Weights of a small image classifier.
Training: normuon at rate 0.03, 15600 steps, batches of 64, held-out accuracy 100%.
Data: trained on rendered roads seen from a driver's seat, with toy cars, trees and houses, 145000 training examples, 6.9 epochs.
Rows from block 4 of a small image classifier, named by matrix and row number. Rows with one number within an expert belong to one neuron, the router's apart. Each number is 500 + 40 x the weight over its row's rms, rounded and kept within 0 to 999. All counts start at 0. Numbers have three digits each. After the name is the row's rms in percent of the matrix's.
After each expert's rows are labels from the 100 images, of 14976, where the router gives the expert most weight on average: "strongest on" is what is common among them. Only what is clearly more common there than usual is listed. The data: rendered roads seen from a driver's seat, with toy cars, trees and houses. In brackets: how many of the 100, against the usual share in percent.
# router: router (model.blocks.4.mlp.router.weight, 32x192, trained with AdamW), inputs 96-191
# gate: expert gate (model.blocks.4.mlp.gate, 32x96x192), inputs 96-191
# up: expert up (model.blocks.4.mlp.up, 32x96x192), inputs 96-191
# down: expert down (model.blocks.4.mlp.down, 32x192x96, transposed), outputs 96-191

# expert 26
router.26 115:509539579539551481400563434503461466482506488438485433467412436528459576476527470518524419533539503520467479475505532501464493442442572497461539491483430464490521452588493467514524566508503483548522542547489451457491542494559493506488534558531484552501525467488483472583472523465492431549
gate.0 102:610525557539538482519466474531484506494492454473464516492466407420498455493528456508540499508572424560534475493547462440480471449484527380539470498486457495492548481510534515441504488549408462520518514472491536480514482552526462511541520486483502571519496435504474538585547507449421528523
up.0 093:471446408494452487527449499452502489514597534551490528536500552564470464537460562516479499482421480426516501524487558538550561519557556507520483524546467524497457516467513463537505509498627512523466496498501408536458472476459546508455504504536460428454508532488499493440502500550578515434
down.0 106:500509437548463439486518502526466524470517538478571469448543505531497500467514481524495510543524481483476512466515566443525489546515514570515562462495514496454509439568466448503535496457459426512540537473542477537448410485526470438522543496454434460443508448522508438453532513504585485570
gate.1 100:472507473519454474539493524488485513514477549566527497451520401521454431573461445494451515470491582480496489469531493504517475550488592461554488505520492461602473496533453494518531510495515447541515504484420537425564497483445468581552555476539537520481470471524473531502545495511478505444
up.1 098:485495455498422511495543534468400464476491475545497464485488455500543469492517533459454540457488540441448500507499543399526467497556588538511465443511498481435559509532490487472503365550599436508475510490526518455505499476511610496494487544505440486524489467532494499456514533532510520405
down.1 099:489554505511592493465485586513486454499490443501570524502557515461562519508516555582490529479552514403410511512486480523425529444496493539514543467524500450573435492485454449530523470504477551498494474513505484475495463567507513526508526431503498496427483566431476495538351454527502465538
strongest on: line: no line (99 vs 24.8); vehicles: zero (85 vs 12.5); bends left (67 vs 34)

# expert 16
router.16 103:480561546477572496576547526523524478496487474569515446542528489475503497534513432532547412422460546546552537447551518549519549475567423441445546506529583449489560526518518462467477495461512493507480461494485493456511488536541526450562452564461480521520453502554508505433434485504570466467
gate.0 086:436526447523482524510496461549467492435538505445520503480513472462475430469537445530553503579512531455496474520511539513535543457558510523515513520486483429519464467486496505532496373450379568473446518497477479426451481501468450497496447486486493493499516595502448488492422510495520518448
up.0 084:472551476483452522426506513531501558465560443540556475482509506474481411541520533533523499444491467545509502527439475479573542514540508482503473474498474431502472449536505435521531419460350463490485491491525507460498523542523496546488440476542479509493502544493522527436492501535539522479
down.0 106:449566467515503534500549508527482527535477453480510508501432433566577478471506559500448520522475489445517538510518527483571481468482507422483501467593551576477532532453498561535498538558471471504438437460474513563541515535421540546505470499481448571490502521447440439487557583535473531498
gate.1 111:441437481495504447523442516494553544546499531557468558478567442605548477484548501499522538530543549482505515517549454416499433498515522483538496450474534409508480512473471489565521424477445556483498476491463557518517480537542476423476511502492535533524499514494522490455523520534609483536
up.1 117:517496489455458463458520483488538519489500532484438581473463468541524486516569478505541466545519569489487510528492419447511431516562542502534465507489482418558472508514430534533517367480470532526520515498429579509514515518536481479444505535509507492472463578509514446502511563424568485491
down.1 106:417502427513441484538576550506449491480489526519470489482447535535508596537508550507530544466520464577497570468448526501520474545446468429441433512454517540517480517488535552548531497556552474497498534511501429524531517540413481508480504470480497496451540469503474488426508479526606540572
strongest on: vehicles: two (88 vs 41.9)

# expert 13
router.13 090:438493544479522502563519469430512523440559534546527484536502449579572457570461477504526506504463421458475501470509520431519439622523497499482524493560514513480532528532522488472511436579531473515548537491490528521539530503503440434519463505516499551527409495485535381508466571486507558545
gate.0 112:438556478501502523496519525606548519550504520522545531509504583480521467502423458495518533516468446549468558458518541515506477524463488479485493545492539561508490539462512505528461528530506522492500495555437407467459496507432465523517561501534504500445483469509523456535526447544496524510
up.0 104:429558546540492547457526543600516517499499494483524559407504535475518528507425487546506482506507525490483560444554514417508481443483472533525427575497482531514518542494437534551459492527452559428476536481456435534551549500440512530538578474504483549488508466506469515522542496483566480516
down.0 105:432501561500483467529467499526489519544583453548512525504487443505459466557514510511450443504528471508548501483526439517460512567509490554441542441509525532498444467497450525508462437474500482459594525430493488511456500542453543482514481572562524438496518432494506475408531531459513505524
gate.1 101:458548474511578492523486516531513512505549485525536485518484439420429502542454513569531475461505571570525526462506487511450472632435497506501551501484496499514552453538493608452489484445580518475525501498517511461515509485531478502518414437466486511567483452430558442487562481482477506464
up.1 100:455466475518424486569446529462509477533489541558458499566505531530529593535479541454476544446503490440496400541479507473418482463550499520509524486535500576496479495420537408514509514497456534471512481529549484480499553430497558491444496554525513556454539556531461610487480547449455415443
down.1 102:486509567492505573541495538523475522489515498497534483565442492527524524421513504470514488475503486521484450476573548511463457477438462465478482588424489484491457550532507511478534468495503416511503469545565474625421530496474480499453478467425446515461483466474476463499523487505484496495
strongest on: double yellow line (100 vs 24.3)

# expert 3
router.3 094:527518501588516471519478536556526551478431545530560516514558493498505427517550517559511532492594451516546568440439452508526478419521440481550511483524539441515486525512487510566451497475511459492462475533448501475483450537516470481493497549466483544437534519535471523482461476435468527554
gate.0 131:517491495481441454572505513500533473484517575434549443544449473556505486492507441592507513580508579506523486518528503469522549514490501490525466521465479530514499486474547472536479522447489481516509509499512517475515452512489509577525513536468511459509401526475535498539488419504536569496
up.0 129:494513518474444452544524494511539485487542564426561447550426451550513482496544475561492482577477590516523481518513474465533541527507524481521498525490515520522522476458539471581503517437458476494534503493492505473505432492515513562499491516479522469514429531471558496573454411518505539527
down.0 111:515542510544443524495511504459542453511486420505458536541455560464489493516600477563441487506532558500478420563466461514485480456527476449426524479481422521499531472456501508519488527532518466525573569526427492447505517519494542527418536548558502465524572569493486491516492527498458462455
gate.1 095:521519552541487461478518498510481479500463524436528456510484518455547537441562458553491562395467528474512423499520484486462530442547403495535534505490532536449526506520473478488452468461518555492474498497504450436552591525540548575486484492532544456538542454548495540546469500500505532430
up.1 093:494457505556473456451525507472464443502445559434487479553528549456539536451542491565480554433457516467463444476487460498480520472596429525517531491457528485466491519511494497529505457486535533489505504520525455473545544524553538575466465454513581513515514461559438509536487505457538520448
down.1 122:487539484485580493561511472559510522525474490597533472527558440517555442516484472483541483553513529550483447458450492478541530490472497548555568489506467540445479518494527482465489490500423535497467497514488481451481485471525526449415466545493540530485449531493615443530505420531496457525
strongest on: vehicles: zero (93 vs 12.5)

# expert 15
router.15 109:513569445526460495553552542445476529559519578464527541497505490515470495560491474508428501516515493483529473492445467512486552521502552443459553495557501488494446460483462451550464542527504432492516557421577524549435463538506507438459459487464534486483530461532486455553499522462551563493
gate.0 090:522492513450507566458458480557526501436521552474431480547493511463515490495511465476497465458490432555539545455496571511466376490448506492457512540455500446526505459504524475548512500554481538455538522460414446486547522568488461505505532533575508497526473559488549505481510409457477422484
up.0 092:486535546462499560449455474578448450481434512519519605578458475511521459518500467559473493434521497573467508502504558492450421538537500501535490535542553440541496481514537545524501523578498551469449472488433461432528477536478423486467506579443503461547533517453493477504504467508458500452
down.0 091:504501524502442469495515622451549538509472460492504560535494508564461556532466512485539441465477529501457485491513463476540504513545505539487475433534520489541527410490465445492480552542480493465489516512452523488513501458594465478583498493544462460396491498555474527438546457501569491523
gate.1 103:532521519425480506513488542458516489472584507492474501523519509458448515521438480474512499552458568471474580496485445512406507471549591458527435493472537511535500504507534518544540467531546505426522473556596526538504486476537440480452473512527561535520468459464567477442509511444465487482
up.1 094:425526444510518562573515461520466511548496506550475442531558469537493463481535515450411558478500511446550387491483543496500534490476473506489532534546473527489493466447454564527541483512477526515502613385566486514504516466491539547476479480480489409475486557541457479570537476477569503467
down.1 094:477560580494500439549458512516490425492549499448532529497417494457467513583486501492494572493550445565525510527480400498479541502508486489456495455494493545436494504443504505499494506499480556470580481521577492542463454589552504492540414446437496509492558451468532487466499421501501523483
strongest on: vehicles: zero (77 vs 12.5)

# expert 5
router.5 095:515516537503538549443573435500462520541547428435525563435453475558430492537472477517530520527431523502480542491512447485571518537534486486509495481492433470492510527533445511522536539533469519483526454560498508437459522482460586550517475458452504529507551446490510556480463508532458471491
gate.0 114:499495532553495499540508474509490558568570475513469477366459509559454546485481528494504487526542506546550456482518500464528438438514537484483482477535561455508477488483472547511512509522550520475515492452478501488446480423507516524506474457499499482457561554535496500581471492535448508480
up.0 111:480520525567510509534469470506495527596537466531488492406459509509408526476501530521492535525515466537566489518519484491492476481490515474549478501513570459494508522430491535475463514504518578451523482424492498492466460462502483526531448433507463491525593551503509524569466487506407501443
down.0 120:518545484505592475420538525491391475578548561495488452420483529487452544526533503481450472497514524487512584416478486526497507543423510482494552475511510510493506491601459467537512552503487520432483469485467524475562512557461468548414508523498526438505495515490498514475479503429528498500
gate.1 114:510497547537477549389487546504469484509497520543476530458451516469469552502542529452502553518540488514456517491485473506503391448521617573420458491510472571491459423491461444509576506513413495505531461574536512514506558513470520492470520536506535388451527538473498511420452558557523511494
up.1 115:510522453480486470611503465497474551468483482481495506549540483541550433482470476520520475483466534509541500517533525480525618515489368466584521488480482457512548576502531566516437463498560487464496608414463506498487464465505477509540512459493476580521451492482535483549532439446502484464
down.1 111:499553459462554479428532547487496554555510496541535569489423593500439490497488532492574483525488460518483597521560464427461515496612463495522454488496473513531439499503452496516537534518472507494488507511465474522435507534521502564569460556414600477534477512484521461470486513405561518448
strongest on: vehicles: one (82 vs 45.6)

# expert 8
router.8 090:465514522453509531538482470484590551498494521459548523500522505441482427476526559460520488519427490585516552578482525471521490482473572498448519518541421493463503452481529447498517460429587586402478527499479524515453511491471564506517470546543472425517455497452523480551476513502483486452
gate.0 087:595512461484456573472506538479497525487448501537487543535474541531562498485557508494526534557508441476503493522513501414511479569564604492476520458471493477514511525491552495497511520508438513440514487486524520507500526519397490542429520509529495483493451512526528481463487474514475506468
up.0 094:527537473508421506419395524506488564439489506559552482558476508541462463483503394529535522564516465514471524447500457464534437437519518464500510493492465560513496519539501572537540564496476479531545507487562458456468536555437499502512510487585470516484501570517582513462449532476422465469
down.0 096:559471450533471546408544432468446484506495539482491474462528466453452520472518515492473520532497521481560535530420519482461545548529557497562566481525478519546482482514544494498562437435502495504520421439511561420560504502497460538525494500565521459526399544465531539497500513489536493529
gate.1 107:508404549515531465510468526514496469558495466495545527430603595508475483551498582459522461555424554546479478580485519507468443503547443473512488505425435501490477487488474479550490451449456514449540477446526483438470547485502549490465537559492456458514471530462510498488439460563461531582
up.1 106:546421557509510467537533523498482467517468480503544551430607586523478490557486579482501483505422549513510496544500504449449469463550440502570485457448510437491464529464506475553494495435434533489496530423459461483454547466527521479507534583442472592503493499470507505486406444531447512618
down.1 102:480557590426565517489555452417482534391518446475475453498561537502497470519511418547504494476519484505535500444510543492533474533550438429523534487445486524468426509485486497446507453544527438562514516567565479500461493560548541457439504494505489479434467484453521461483480476521491473521
strongest on: vehicles: one (72 vs 45.6); bends right (63 vs 33.1)

# expert 29
router.29 097:489507569516532448547458525461498540450496416536548447514573547536533479501435495556544531443489456479531545536565525507528487486504468516507479443541482472488519504516526434449483474498494529510499418569464532525433535482518508444548549440488505447552454496490556537474455453567441497519
gate.0 120:478477561502515493507498510509450515471480486521497479478598460385481538505556475499450482515467582483533485524501533533561461454559477471459575498484551497495488534497532532488536456377532518485479518487535503554443501491556506414493480595487455458567464543483475519515448474483577466509
up.0 112:470484573493509499563512513481500517541501485532560442484587474384500551510579475448451475523458591476536504514533566499517509508548476433483578467478531452476545538483530513520479455401516529500508520490541542483423472498533521358497470541472462453524466510456484506523455475475569458495
down.0 096:488480531444570550464551441532547584484499436441487488501520483445528459385496520484536486500431459484419545530494490556595503525460490517500497580433430477484484462518509469517447564574530472495552479563487470517525514442565520501448515543509415575534515532503527494488463430510451494526
gate.1 093:569498559539488449454475547500504532492549389469502545483500498479458463569487482458465500511497485480510472534453476489551550430546580498491509496516506541469481516479427481489466412470483476481533502525542526541440461568530499482479536572406452454430503421546476528505500545533493581546
up.1 089:490478546551546533485473549492530430503536515490531555601462500464510397514485578493486498508482496504476539464515511478494450463464471484482533545475454492513498462500417511473454442519512474481496459589466445534518477514463503532437585479432481489504514455534559512521465556462479524499
down.1 093:555428464520457474547546543513521540484559477563472514484462479472513533490543494533482460544409561480435522455480495488527470524521567414495558511403484508479482434532502535486484468535502424471539453536447505403507505506526528418505410491457527510475557549559537466508508488522516510505
strongest on: vehicles: two (97 vs 41.9); truck (86 vs 54.9); double yellow line (52 vs 24.3)

# expert 14
router.14 111:556536484516568484473514519484445539505536476520567458434483469473502455610475476541511469534509458446529543493463515492560560493583519446464551448556520481453496512548482539456496555466464510518455514530435446469473549472475473515541451530479577481466514473545562498454469481479511498558
gate.0 103:477512542522522505478477470527435517476496565528450525497506494493496513470554601437530544460551494455481423539533540511496482488499477513525521498378461503500468472565450453542477521549515587526392544473503538523437490475534430518474503495481462436529521439480467490525495447430569439567
up.0 109:488528536524544510523493479544480472445491527474454513493504485496474517457497617401558525472544514437477463497526521501496493528505492499498546501360500512517502483568464451541500518545541526520403519545479534477457512513552502495502495503464497427525509453472430507511517442450612470579
down.0 103:443503494534437459492505473581580611510518500495545470542478487495450559568511459557412464509459519561525560431451517526467523479509504475442554459533445538473528454520520556507554537494526509472541516468489510546503532517487522534511512466491565494442435559539488455492598518498496506548
gate.1 103:533494480491504529501446525499503523566516498471467475472436533497498477450519453492576538529424466432489475414529479475558503517458504445523511500517502552517475558515534463493466586457442486483532537509466478382561466466467546549462477569575493517479510526520552534480494495525478478548
up.1 104:570486481505469529488405522506464513551506482470454465502463531499509515456531451522524570510422466465506450449542478468544552480475535436518516458490518554504460507529520459491462557468458528499544569521439487414465462472500527525468497567532493513482556511521568584516522439472450469545
down.1 110:574456417572491536497483423529616488512513483472429518450515476536444528551471501502526522531476501506479454473503522473525518532558486515564503471501583496491507452417491527513578492579472537543479549504503506498496450447488411537480530437469514484524503480485584522469450489545449480534
strongest on: dusk (100 vs 29.9); line: no line (78 vs 24.8)

# expert 23
router.23 112:571511465491515504463507444494455483523484490478432552517451464464479525441455558538570569488508544509539494504532540466472525556531490491553516456437533493531512556430515597463517503418540521544426568492543535554531492505522538490506473555434544450521584488516493488476459568531433565515
gate.0 105:523538575465467579514517511443495550544485552580494519532448563538500528489457506498520456496492465494488496522448478491467509422466511450496495444490428548512554444485436514461551465524491470548474543503494565484487530488462492497499409508510429414437512449562519509460540492540493478456
up.0 112:482431455486487495509506570515491459491498480415579552472461484419455506499533560526472419461535530524506562506542508442504541564456453471565483508500497479527481499462521492594493439519433465440534521556485513514512498492467459534497519461491518543472482540485407457507485486492488509560
down.0 102:525455539499503482539466489520553496520542530443428470486473528503510459498537538481497532514550512525488521474466512506504469526503459539469436486506479548532524433510575497447539474477521470475515444612563540500554483427491562418493552503530431446423469489455510511519463443572495409483
gate.1 096:480550450515523495452472507533487555510523508543494499509509524464434493485531506525459488498414525496461491506545512468469535541488433582499554483466486542485535558479439504476523414497436454412471471435542524486435551492506516486478525533533533498516486521536436593528446382488472468480
up.1 103:522419469469481449426477486500476481544514517451628534516534519480434519487526550465484535586427439502487530503502496504446485489514437487455527548441493499497530592509464506512570492494522462481474473472504441507454517509525494564469573551468537500485449436438449519539454497477510439522
down.1 098:475469519551512467572478540498510516487512484521528472493581489489588481478574467459535452452537547516523435413473504468504426533490524532455515535443524465517482491530572577460492486558445569528417415533480455530535482458477497484485494481547493465511595482463548433527503541480475579458
strongest on: vehicles: two (95 vs 41.9); crossing stripes (71 vs 25.2)

# expert 27
router.27 094:460495490467540491517426549441513436517528491465547467551507538479525474471544540507451469465481587466564554534493489530460543566438471402467466468463470546543525449495574559520526527517486457481518462482521521528512543545535465508452462385471481464490451482462481507535496519510468486477
gate.0 096:516463516487518481515539491557496472465471485482483504541492426462507472472509509550533550492465490469493430549526483495486490520427492448581498487450494578486470507464542465459461417546522487500497592556534538471517534449530513485525498485465508467475482489501555423524482462439434546521
up.0 101:562437452489508501487505469550510508490521458443404528423484551433569523479493523493488525501473545444530565605437440417435454456504472506565563497478537468492565485526472508515478462504525512442485409526530496564515430518526503544466502506509491531469434538488517507554494524441545534489
down.0 105:451527501508485491488494480513562499449534489448507427483576511555490491531501522522505445448423465580524505457541481527441487548457448443438459484480495452502513567536467499531529432494462525519482504498446482474572519483566465467522501524558609457541540499536490486418490569591464505476
gate.1 113:539533461466515497465472508497502461510552415490516544445566539527565402486436528531479446555526477464471543540488517517459496506495460555509460500485528494519488534482568494544444437437515483553515484487519485544492516468468513488444465475571472556581515560503451503549514435547480567526
up.1 105:457479577514458455537485557527497511485470581537535563463543526421420532433470473480452521489524419522498538469476522506523500542530547458521486528534507501493487468544457479589522498467492476491500553571511496519462487479553468503499512511416551438512494496606543447466499537596457519478
down.1 106:503529530537492536456519482545545522484424460473451502475568518523535475525440517568570452499453535410459522554537466459422464445483394505527502476506525475532553553498536447474447500539450481547511458512519498534545490554449472519528533452560515547493495479499475513441470479505462500503
strongest on: dashed white line (100 vs 25.6); vehicles: zero (30 vs 12.5)

# expert 25
router.25 101:493478553521518527564483521557528529474478500546490490581485489439541477482497491503457520496412575496506466469555522429547497528506468442466482472468484491472573592559551534453460527493556513450500456527432467398550509495488467497556518498526559506576467497547489520435447486498512468434
gate.0 108:528458495456492448541447504464513545459507481561503469534515486578478548455470428520524534526485461509470450473530549488452492557481449534487474484459465527482520492563516491581455509485436563471478436475421552467514453446473446485516485497548550478555623547475514514418486511525425492493
up.0 108:465489496471545473501490478454522482433502533537483500506489495604457513471514438468501508505506496551492483491541487528447488511485473542452466487454480547485502500510532454549476487480389547463535494439479496491556473410566463472502521527505557551564583538442562521471488454519428533523
down.0 113:466467601578550522483494529497446483484539440476499437524477403497474523553510540660442489454529451531503509504558507516518519516523520512507438442485489493473520522518496502513474539478548523531464590499467488478506543521564460485492448469522505527531521467606494500509503469497413484482
gate.1 121:459546525490479493468562511512512446533440541565480597532532464504508483517543482553516501452443511555550530510483493479476554475463541521399566547552525525556497528521533492485466539443472555513495442409462464442565552505476465559467482510488464533518475491556503518560516446499507498468
up.1 117:436538531478465511512562530521507449500431522572490575530563477521526494522555483527524527454468520544532539464479486478511512514468523528389567540540534521531510518538523461481451518458485532497498421426446470448589515506467454538467485512489446504533504477564518508569527462470501491458
down.1 109:565511525468475515561460567527494523513544479522491416496480497537555513530522452537467461560540539478497467435492455439470447467536582526494514443504444537526517481481512504435523483530543520470470564539471525495499598467438499530496445516582524560493460502556458541487542429478456453514
strongest on: vehicles: two (100 vs 41.9); truck (88 vs 54.9)

# expert 10
router.10 104:513462498468449492483495546512578487455486532469448544511486503551518512471484402481508518427474524500452438482506475434531427537480521487511498549453527554507493471513538524505497482567525505543549564469517433598521507525437541511442585482508548526505452556466437451495581523545459542496
gate.0 085:501502452475464528527411527462527451493487536444476486469471595477486477452504495414516476561552505480548518470453409505493606491551499542459509512497458514507495418485474450578497508518505469490528543504531556472537561534568458473547515516438519488481491528538500509477430491537566540484
up.0 091:556505510591495535519513526468502576530461500478568508524514469450473544504484537534471442486506432524523506502478514519523450505481529564508548585551496477512511508594557508514481471481456483489476478509413449481426513524478446414470525509475507491498462469471439468520458504527439436511
down.0 085:391474481466549487424510500478458456513561464484552478488458421486555537544545510531515457494526514466468473547433534533533556541626476482489484468493503475506542499467526452466501530504595462498455523496495462511568588508546552563514493490497423498514450528451517452455532514464493465499
gate.1 101:477486417557419489466463497563478493513488499582500512481540469545431509525532534545457562545514495523527553546500472515515535528565462526486544531509468493455460536449518441445517499537581555519533376488504459510424498525441467588485474495468488541437548508499410521433471490479553443479
up.1 098:480543450587432537460498414478506464488488546513545550500566492546486547516470504487496511448558480537538554540488474503506491524472471511550529493479443510590428547490565478484558520475538569502511478392506426577496470516481403501525492474475420530472569555493482472502512485551563436458
down.1 093:517517517553591519459446493490520499534490479494494528450484540459496459468538477482493460467516470504514564510490492457550555476506482504468491552555559465523434511573507471523540548465514531452442480495549495512426417483518595502506500540497506453496507497507458544488508469587508466426
strongest on: solid white line (92 vs 25.3); vehicles: zero (74 vs 12.5)

# expert 22
router.22 099:459522448510484453480431492470404516518505447521534550490487491537488514520584482478507539571509465527460529434583495505495471507537487476541514510508495512452524529526442543574510542465465552516488455485483481500515454556498527508516428564457522470516478529494520505538534492464529493435
gate.0 084:548493510524500543540478518498516500498499533508490515455529516494569475555449507511532464517522567466518469543500468519450452549454460439534475475509490488626494528473457482509503526481555485469508570473584534550467466437457497469524583418454502504452495491424525512454490549497532487439
up.0 091:497535503454544522472538537522530498524483531543565543427464489552547489481450518531403462523464419478503509531525515554589543561500478513457500496443516489442496487445527484498506483431541471529478486522393543506492548545476465542514500583563505508510527529467477496533452471480538438503
down.0 088:505586484535454500545485455450511491447518508496504500492547466550481535530477579468527453455553460481550499522522504488614509479547449544494566527521520560532502593406477573464460503543462465500488512425542559576442444457528482495421486500483480488567518516483455519419514509573498486407
gate.1 099:485444563537498439501509548521540503430493508526549536509477482471493471494496492513403505550496479475516504451481475438477514487416445538518538572462484473557542402561437489493534461442573501472521529506488449472458490530524431460552514444535496566474504567442576500528505478490446547398
up.1 102:528475428524504530481496456482476469536482421497433456518562493496460473460471483460511451502474500508511533517521550559561482476581511455530509479545524496399488555487554481433529482550526473520461488480498540486506512450485549502464532487478496416549528416519439448457474499481577494539
down.1 102:438553537523458456506490563510454503433486503488540516518493477526498525543527517510467540485515493532416485478563469513478408557440506507546569525526493492489506532507584478579525497478506601494481556440455434520536567538504456516537545482484476415454502532503566438469518519431533463508
strongest on: dashed white line (97 vs 25.6)

# expert 31
router.31 084:550548499535502597474540543550499563474528519592535543490539427453529465562500509568453493553521488513522511488466458490505527458493496477531487455534455550465519519549465498458464481445398424499485503541440485497472500513517497473496409497469510557435515485496538541519469529509531510496
gate.0 106:501464500551463515461497496520430498500497466523459491616462520487498493501489569549541543476507504535482531495509487463449530467466473480489409512493472532544521601486511490434477536589517502469475487441398505522483526446568521517490517518535464537497521518472483551473459557526449508442
up.0 106:451527531495514485489542476449525523482505501451537493366510443522471506523522445470489439537450489471499472480461510518541473480507535510521587484491496455459488400522495501577519451483465472521570513512586493473532486510493512483489512519466525508499509494572535486502556470451556468600
down.0 107:443520517485460535458429466544487494460438405501516539545501487544540482495457551524489495484458429511432491592554494534452518475387445558545472514478555506484566436453493558489510469464532534497502498495490509467461504559468496486554587511487464483466450436505521511485525548428537445424
gate.1 113:515516544578520496509496469567543522521515602501483471530431475506438470468451451597527506464447467504494542472479503500502443595478534537453534474516505475519515466480496453467512517489467403538477548518424498554511505515509531478550491457523498516507522443465448549489493513516499517556
up.1 111:510479425427473502484509505448477521470486390485510519475545530497576509539545516397507488520541529489501462522524473470525578412553486491515477537492488525485451513527510557545502487519556596457513460478552517436459487487497489503464515539407517477504477573564546414503529501450528502429
down.1 109:530513474428495468488565523528523490472473566503490507490516518481495460525426543513484527457492440522505457566590494457503504501521499481536469516484472503484497589472477490567475492490477469500483553545483516587436526508457467451499528530440543491540512498470535459440490459490504503506
strongest on: vehicles: two (98 vs 41.9); truck (93 vs 54.9)

# expert 11
router.11 101:574494425520469473484570510459476469465554518523468524497556547543487444509451443494503502466513488448468465542461525518455522429595448553543445526538523470444470526508498430513443450543472542550489527526544508480453473527481514542484513552545500506524501549505519477517470506500523599580
gate.0 106:531490462532461530499438480502504492539481488507427476574487543462546535498556518396435480514508389478544513564458519591509535435529463445482467487526532467510446530527547473526478500527530498475524487519424523522467459552523454438494495394479447486562540488633478547507546465541527526467
up.0 108:456524553499515484523553510508484484458504513477573534429516459500459491493488473595530514469508585507503480444527528418482454575469538540521500515525475515499527424494514513476499479448439513571482525490548509485507525461482558571499498622512525519457482501328510455513452511462480438506
down.0 094:533509532497500429529525484390493442476448427520481459565503521494471559446464515540472472499494436487551518408519463489545497506526482511571522521508522526504518466457547465468473485457541519577482440484554452503552481439530449524523541497477423527499496517590555468563526538514542546502
gate.1 094:482477463476513587400462463476415477435466491553542468500509487454417548510403524524485523528518599480527627526510469476496517547454525470443512461495509491541484564453427515466580514576505422500536534526474492535507489505519482455557498551487561461502485473533505547477501553420529532511
up.1 092:468499539467531543434487505534526530555469480582469367493488496484528484440454503455508536505501469466520520613530447488475517472540479518496549490446463534501472509540519567476524479511521509487483531470589494527538483549580451578517491549466483466504530533530464462513507568517488463557
down.1 088:535564472499472459511568552529548497482524519497550434487506490504500481555458519507506606459433447513431595547529486463522422551540520506498545480537586508466521517526528503494486557532572600505522460540459499548449521572484483481471534465457480443521468496553508466443532484441508505476
strongest on: vehicles: zero (84 vs 12.5); line: no line (56 vs 24.8)